From a checkpoint of a small encoder-decoder image transcriber.
Model: 11.7M parameters, 40-pixel images, encoder arch vit, encoder norm layernorm_no_bias, encoder activation gelu, encoder num experts 4, encoder patch size [4, 4], encoder width 256, decoder norm layernorm.
Training: soap at rate 0.0014, batches of 128.
Data: trained on numbers of one to four digits printed on busy colour backdrops, 147500 training examples, 5.9 epochs.
Rows from block 9 of the image encoder, named by matrix and row number. Rows with one number belong to one attention dimension. Each number is 200 + 20 x the weight over the matrix's rms, rounded and kept within 0 to 999. All counts start at 0.
# v: attention query, key and value (stacked) (encoder.blocks.9.attn.qkv.weight, 768x256, the v third), inputs 0-127
# proj: attention output (encoder.blocks.9.attn.proj.weight, 256x256, transposed), outputs 0-127
v.43,236,169,207,207,209,186,198,215,204,220,202,212,208,197,182,146,160,207,224,186,171,187,200,185,215,218,206,152,200,199,176,183,210,188,217,212,197,166,199,218,228,196,216,218,189,211,209,186,191,205,180,199,194,179,252,175,159,191,190,175,196,204,209,173,194,228,234,207,182,202,189,190,223,195,185,184,205,179,191,196,198,195,159,212,235,197,210,193,200,202,164,218,215,144,178,195,191,200,205,221,158,195,235,193,198,189,203,194,177,199,164,209,173,170,191,225,152,219,196,196,175,190,178,186,212,229,229,225
proj.43,153,219,182,220,206,190,219,221,173,173,205,206,195,210,230,223,193,175,203,189,184,215,214,211,198,219,221,212,216,195,224,202,198,206,221,194,199,213,207,186,204,222,208,197,208,186,168,193,203,209,209,220,187,226,191,221,229,212,182,195,222,194,215,194,215,158,172,210,214,194,236,218,173,192,199,208,202,230,185,181,183,206,244,208,180,198,206,193,203,209,217,190,174,226,190,215,177,171,200,201,205,188,198,213,193,199,183,192,203,214,221,201,222,225,223,204,224,181,203,219,218,201,187,212,195,208,199,194
v.44,176,218,202,213,191,167,199,179,183,161,183,214,210,188,199,208,188,225,225,202,200,218,192,205,215,210,186,186,212,200,175,184,187,199,193,206,197,181,215,205,227,214,173,207,221,233,215,192,195,190,191,181,166,213,181,210,207,220,197,172,227,178,169,199,181,191,238,205,158,234,189,188,206,180,203,230,188,164,198,195,168,194,197,194,183,224,162,194,185,190,194,256,188,194,170,199,190,198,194,189,170,209,197,181,214,231,209,204,220,195,197,207,186,196,209,199,225,187,193,194,220,183,228,220,176,217,188,221
proj.44,204,151,223,203,174,221,214,198,225,236,197,186,195,218,201,171,198,191,174,210,212,219,189,174,162,232,203,188,163,155,172,207,206,200,202,207,210,222,193,196,161,175,225,173,202,193,176,183,213,223,182,201,205,201,210,175,214,210,201,218,182,215,213,183,225,199,152,188,237,170,229,209,205,217,224,165,214,214,205,191,237,194,220,206,209,175,218,220,202,209,197,168,202,191,215,195,199,209,225,211,223,198,198,219,204,196,190,216,173,161,202,204,197,206,184,191,128,211,206,186,170,196,201,213,218,191,210,167
v.45,191,185,201,216,192,190,220,191,188,211,199,219,200,205,181,208,190,202,208,171,199,186,199,179,177,199,194,217,197,174,195,197,199,226,191,202,205,200,191,195,220,188,190,159,188,214,194,186,206,189,196,208,153,156,200,220,180,212,221,175,191,229,203,191,216,198,193,189,205,191,195,191,221,202,186,200,180,178,199,179,170,200,207,204,198,226,188,180,179,166,187,171,205,205,191,197,207,195,221,215,218,222,203,188,200,191,206,193,174,168,205,192,191,216,189,209,199,226,194,162,189,185,194,202,224,178,210,202
proj.45,215,219,175,186,212,198,208,187,210,206,205,200,206,217,177,226,198,206,190,215,197,207,182,187,246,186,208,178,208,181,231,190,194,169,203,207,198,205,212,193,191,218,210,213,210,200,200,184,212,224,212,210,198,188,193,161,198,177,179,203,221,196,194,222,198,176,213,218,205,221,173,205,192,192,211,209,229,219,210,222,229,208,178,211,202,178,216,198,214,198,179,197,173,200,208,222,210,161,195,180,171,214,176,235,207,205,206,234,214,230,206,191,200,189,228,202,213,176,201,210,214,206,198,188,196,196,215,209
v.46,171,207,202,204,198,191,203,182,181,182,193,224,187,187,199,191,195,184,224,202,223,176,219,198,187,178,198,167,211,178,186,224,201,206,205,207,147,202,218,193,216,200,211,221,200,184,223,204,201,212,205,197,175,205,176,176,243,224,193,182,183,203,173,192,190,208,195,214,201,171,188,199,189,223,205,187,205,188,198,187,202,186,177,248,218,206,172,226,172,220,214,166,184,203,201,204,226,211,182,171,184,224,185,215,204,191,204,167,194,220,202,198,236,183,235,178,184,208,232,195,190,189,209,193,224,205,232,202
proj.46,211,192,215,172,171,213,194,191,173,216,188,191,199,205,199,215,204,216,186,201,200,231,172,194,224,212,220,197,181,210,236,169,203,196,219,219,219,205,170,201,160,209,220,181,215,229,180,200,170,199,202,211,190,210,220,203,178,153,220,200,213,198,235,192,213,197,194,190,193,196,204,227,182,194,207,237,193,204,167,201,202,212,222,188,197,177,212,175,226,215,209,217,199,197,198,212,176,204,217,222,181,175,199,182,192,233,185,224,203,197,186,200,174,247,186,217,205,199,168,206,237,182,206,233,207,225,193,203
v.47,209,188,204,221,225,228,217,185,201,208,206,175,214,193,218,210,214,242,214,180,180,245,181,225,233,195,171,193,206,195,191,161,219,203,197,215,219,212,216,204,215,210,190,183,189,243,189,226,215,222,197,193,175,213,201,232,224,195,196,201,199,174,200,209,184,179,210,187,174,206,190,196,175,168,196,209,223,230,195,193,216,178,212,216,201,179,194,192,195,216,221,215,175,214,185,203,223,194,197,223,218,194,208,228,186,212,207,172,227,174,152,198,195,166,173,181,226,204,173,193,197,175,181,210,184,181,214,192
proj.47,200,191,200,224,178,178,185,215,203,203,185,222,203,204,195,205,191,203,191,229,199,162,216,162,197,195,205,223,227,225,214,226,187,201,233,219,180,187,182,207,200,190,199,218,203,201,187,179,219,216,180,189,242,199,167,193,171,197,182,207,217,225,211,193,230,217,196,216,222,203,220,207,189,196,205,208,202,200,201,229,223,214,193,193,200,208,215,222,227,200,182,215,225,188,206,214,200,200,206,191,179,213,183,159,199,186,202,208,173,202,202,213,223,224,213,241,202,200,235,201,209,224,212,191,227,217,196,209
v.48,169,220,184,195,229,227,159,197,181,250,201,193,237,204,196,214,228,230,223,231,206,153,191,228,176,127,234,195,185,205,236,242,195,208,241,166,238,208,191,210,207,201,216,201,166,230,212,238,176,141,170,163,230,202,178,198,198,191,222,183,225,186,207,181,225,206,199,214,223,187,214,183,216,200,216,205,197,212,224,203,169,200,175,215,204,256,210,184,196,207,213,207,223,239,205,171,214,232,231,180,188,221,200,239,227,215,215,183,220,189,155,249,201,167,197,190,205,206,168,163,188,178,206,207,217,190,186,190
proj.48,198,190,192,225,180,199,229,187,230,190,208,231,149,170,233,193,216,198,186,209,206,250,203,184,221,214,183,190,243,230,202,177,176,191,168,206,199,206,180,218,186,173,185,171,210,214,180,204,204,214,226,214,190,185,204,209,209,225,194,187,202,235,190,210,177,176,220,187,175,205,192,214,185,194,228,207,188,198,186,209,201,197,202,212,174,213,184,236,211,149,177,208,186,191,166,228,230,158,211,242,224,196,187,191,196,179,196,229,191,213,180,203,204,228,225,195,192,195,220,207,203,197,231,205,148,183,200,210
v.49,190,173,216,162,216,186,201,250,215,179,201,181,190,220,201,192,161,211,172,206,217,207,193,184,191,224,178,192,238,200,163,181,201,214,189,187,195,169,162,178,241,205,204,189,193,199,227,190,220,192,167,181,186,187,217,221,223,183,210,197,182,208,236,188,204,181,189,178,184,236,196,210,193,217,235,169,184,190,213,195,193,227,185,190,234,171,176,183,180,189,181,214,217,164,216,198,212,207,210,224,217,209,190,159,210,202,191,195,203,230,211,208,194,192,221,209,199,218,183,220,200,177,218,175,243,199,211,194
proj.49,189,220,209,210,166,186,239,180,192,202,210,216,207,200,199,198,247,190,206,212,215,230,212,194,203,186,185,190,186,206,207,201,173,190,224,208,207,224,238,213,199,168,212,231,222,191,187,212,162,238,236,255,182,205,188,153,195,211,225,224,226,167,172,207,210,210,199,201,205,168,201,200,181,186,173,226,206,199,191,220,168,182,238,205,202,199,220,196,234,227,206,205,192,223,169,238,194,228,202,213,225,175,237,242,198,184,197,195,189,203,196,224,194,211,196,174,223,213,207,216,211,196,187,218,199,227,210,204
v.50,201,234,196,203,231,205,191,191,186,236,208,223,227,207,171,215,169,204,204,190,181,215,178,191,172,206,208,175,214,202,172,179,202,225,198,184,199,175,227,190,196,224,195,240,223,205,220,144,200,190,208,203,223,219,207,203,185,186,218,201,189,173,198,224,203,188,183,173,211,245,178,192,252,200,155,212,184,203,194,202,182,211,189,240,208,228,208,192,202,211,212,216,213,199,190,195,180,196,163,211,235,198,195,187,192,199,225,204,171,190,219,188,202,211,210,220,208,173,178,172,207,216,153,224,184,157,174,208
proj.50,198,178,220,202,190,214,219,194,213,173,225,186,180,198,201,185,211,196,211,195,201,203,173,227,204,192,223,230,205,210,264,228,191,223,208,220,180,208,197,195,208,166,187,178,214,187,197,220,201,161,189,194,152,190,183,189,228,218,221,147,224,216,198,176,207,238,220,230,198,198,195,179,180,242,272,199,220,228,208,239,186,226,193,189,196,188,228,208,204,206,224,201,208,193,211,204,197,196,234,239,182,204,220,194,198,167,147,196,208,217,189,192,206,196,221,176,187,214,229,222,177,195,207,171,224,210,214,183
v.51,201,202,168,180,232,197,221,212,154,182,182,207,202,196,205,187,194,162,202,188,231,193,180,192,182,198,195,186,196,266,194,251,207,221,197,242,255,222,189,224,180,180,212,204,152,200,223,191,186,186,220,175,201,212,225,223,186,173,191,201,190,190,194,223,181,239,215,191,204,189,178,157,208,224,177,172,188,206,187,156,149,211,216,154,193,205,212,229,200,217,162,189,176,202,179,196,218,229,191,209,207,206,206,232,193,161,184,182,195,195,210,191,163,227,219,203,225,189,198,179,229,205,178,200,181,179,198,201
proj.51,222,200,222,180,178,212,185,168,239,199,215,230,166,194,170,224,198,214,205,201,177,232,179,207,239,172,238,221,181,208,224,190,168,217,178,164,191,204,224,159,205,222,183,191,245,233,177,182,180,183,198,208,214,168,207,163,192,219,228,172,189,209,223,178,182,200,221,214,194,186,214,210,247,226,231,211,201,188,234,240,229,206,186,210,243,201,211,196,193,199,195,210,189,179,220,209,234,195,194,177,205,177,203,171,237,192,194,201,171,225,188,220,252,175,198,189,165,200,206,210,214,213,185,197,218,216,169,182
v.52,195,217,191,212,182,213,216,209,213,214,216,178,211,180,203,173,177,203,193,186,209,231,196,192,186,195,185,206,207,202,172,227,181,179,208,198,211,216,210,208,210,184,198,197,197,167,174,216,197,196,236,184,190,226,212,191,201,209,176,176,200,186,215,211,186,188,162,190,225,233,182,190,173,187,216,203,176,209,225,192,221,177,199,183,201,184,188,205,218,191,204,177,180,192,221,196,199,175,195,180,220,207,199,210,177,207,205,219,145,183,214,214,192,209,216,177,180,198,197,222,173,197,214,189,227,222,194,176
proj.52,195,178,199,168,202,171,204,270,213,204,154,198,173,176,184,204,223,182,173,197,199,195,197,183,197,207,215,202,199,180,187,191,219,195,208,193,152,200,195,178,169,225,201,203,199,216,211,186,167,224,197,220,187,201,198,224,203,153,185,213,208,222,199,223,213,210,220,204,190,160,226,199,220,184,181,177,223,210,156,159,185,204,178,179,195,212,209,196,223,216,192,214,212,181,179,176,211,194,203,224,168,197,187,202,212,196,205,179,242,191,221,184,227,206,196,207,205,207,202,177,218,176,204,223,232,197,175,205
v.53,193,207,186,166,209,171,209,167,195,199,205,200,212,175,167,224,203,193,198,234,217,201,195,202,221,203,207,198,200,211,195,242,198,193,197,214,174,207,174,214,201,178,177,247,195,210,205,209,197,173,191,218,196,223,187,177,218,193,190,177,213,222,182,218,198,178,190,226,195,199,206,210,233,185,197,191,211,195,205,211,168,202,211,221,198,236,181,216,195,183,212,181,196,258,225,214,190,176,181,211,221,205,208,192,221,196,198,200,191,188,169,182,190,223,178,189,186,221,175,180,189,177,209,169,183,181,211,194
proj.53,199,213,216,225,207,240,201,190,211,206,230,220,175,216,218,192,176,200,179,178,209,207,174,206,176,176,206,187,194,206,192,178,215,185,217,185,191,207,207,182,195,202,218,150,205,205,198,204,210,204,209,191,179,186,226,213,216,202,186,202,193,178,223,198,220,220,202,201,226,226,214,182,195,214,226,183,195,224,180,189,188,174,196,197,222,190,200,198,208,219,175,221,215,179,151,207,188,233,243,190,186,183,187,206,181,180,185,202,219,195,204,203,223,196,179,210,223,181,197,188,195,213,206,206,174,195,191,186
v.54,206,179,228,217,204,217,175,190,187,221,210,183,214,210,225,212,205,229,176,227,206,169,204,188,166,199,224,241,193,154,189,222,202,223,212,193,208,185,221,174,178,188,233,176,200,205,199,201,216,227,240,190,207,187,153,213,199,205,218,188,185,209,211,169,228,196,225,192,174,200,192,176,183,157,207,188,203,201,226,155,190,200,208,215,188,204,226,215,229,220,209,175,154,203,208,222,183,182,252,229,208,182,252,181,161,239,217,206,179,221,182,234,217,235,214,218,180,171,215,243,208,174,221,224,202,188,210,208
proj.54,201,225,186,181,223,208,202,182,193,181,193,185,208,202,203,206,188,193,244,179,216,209,231,202,221,149,174,169,212,223,243,183,180,217,209,202,189,227,228,196,193,192,169,205,208,191,173,198,189,188,165,208,211,223,217,184,182,232,226,193,219,184,166,213,174,213,170,206,196,203,207,214,205,212,194,210,183,201,148,225,204,241,162,178,192,171,200,194,191,175,177,250,229,193,207,191,191,244,135,200,201,227,182,239,228,198,183,207,231,202,218,160,147,177,177,227,235,200,182,202,221,243,146,199,215,205,208,231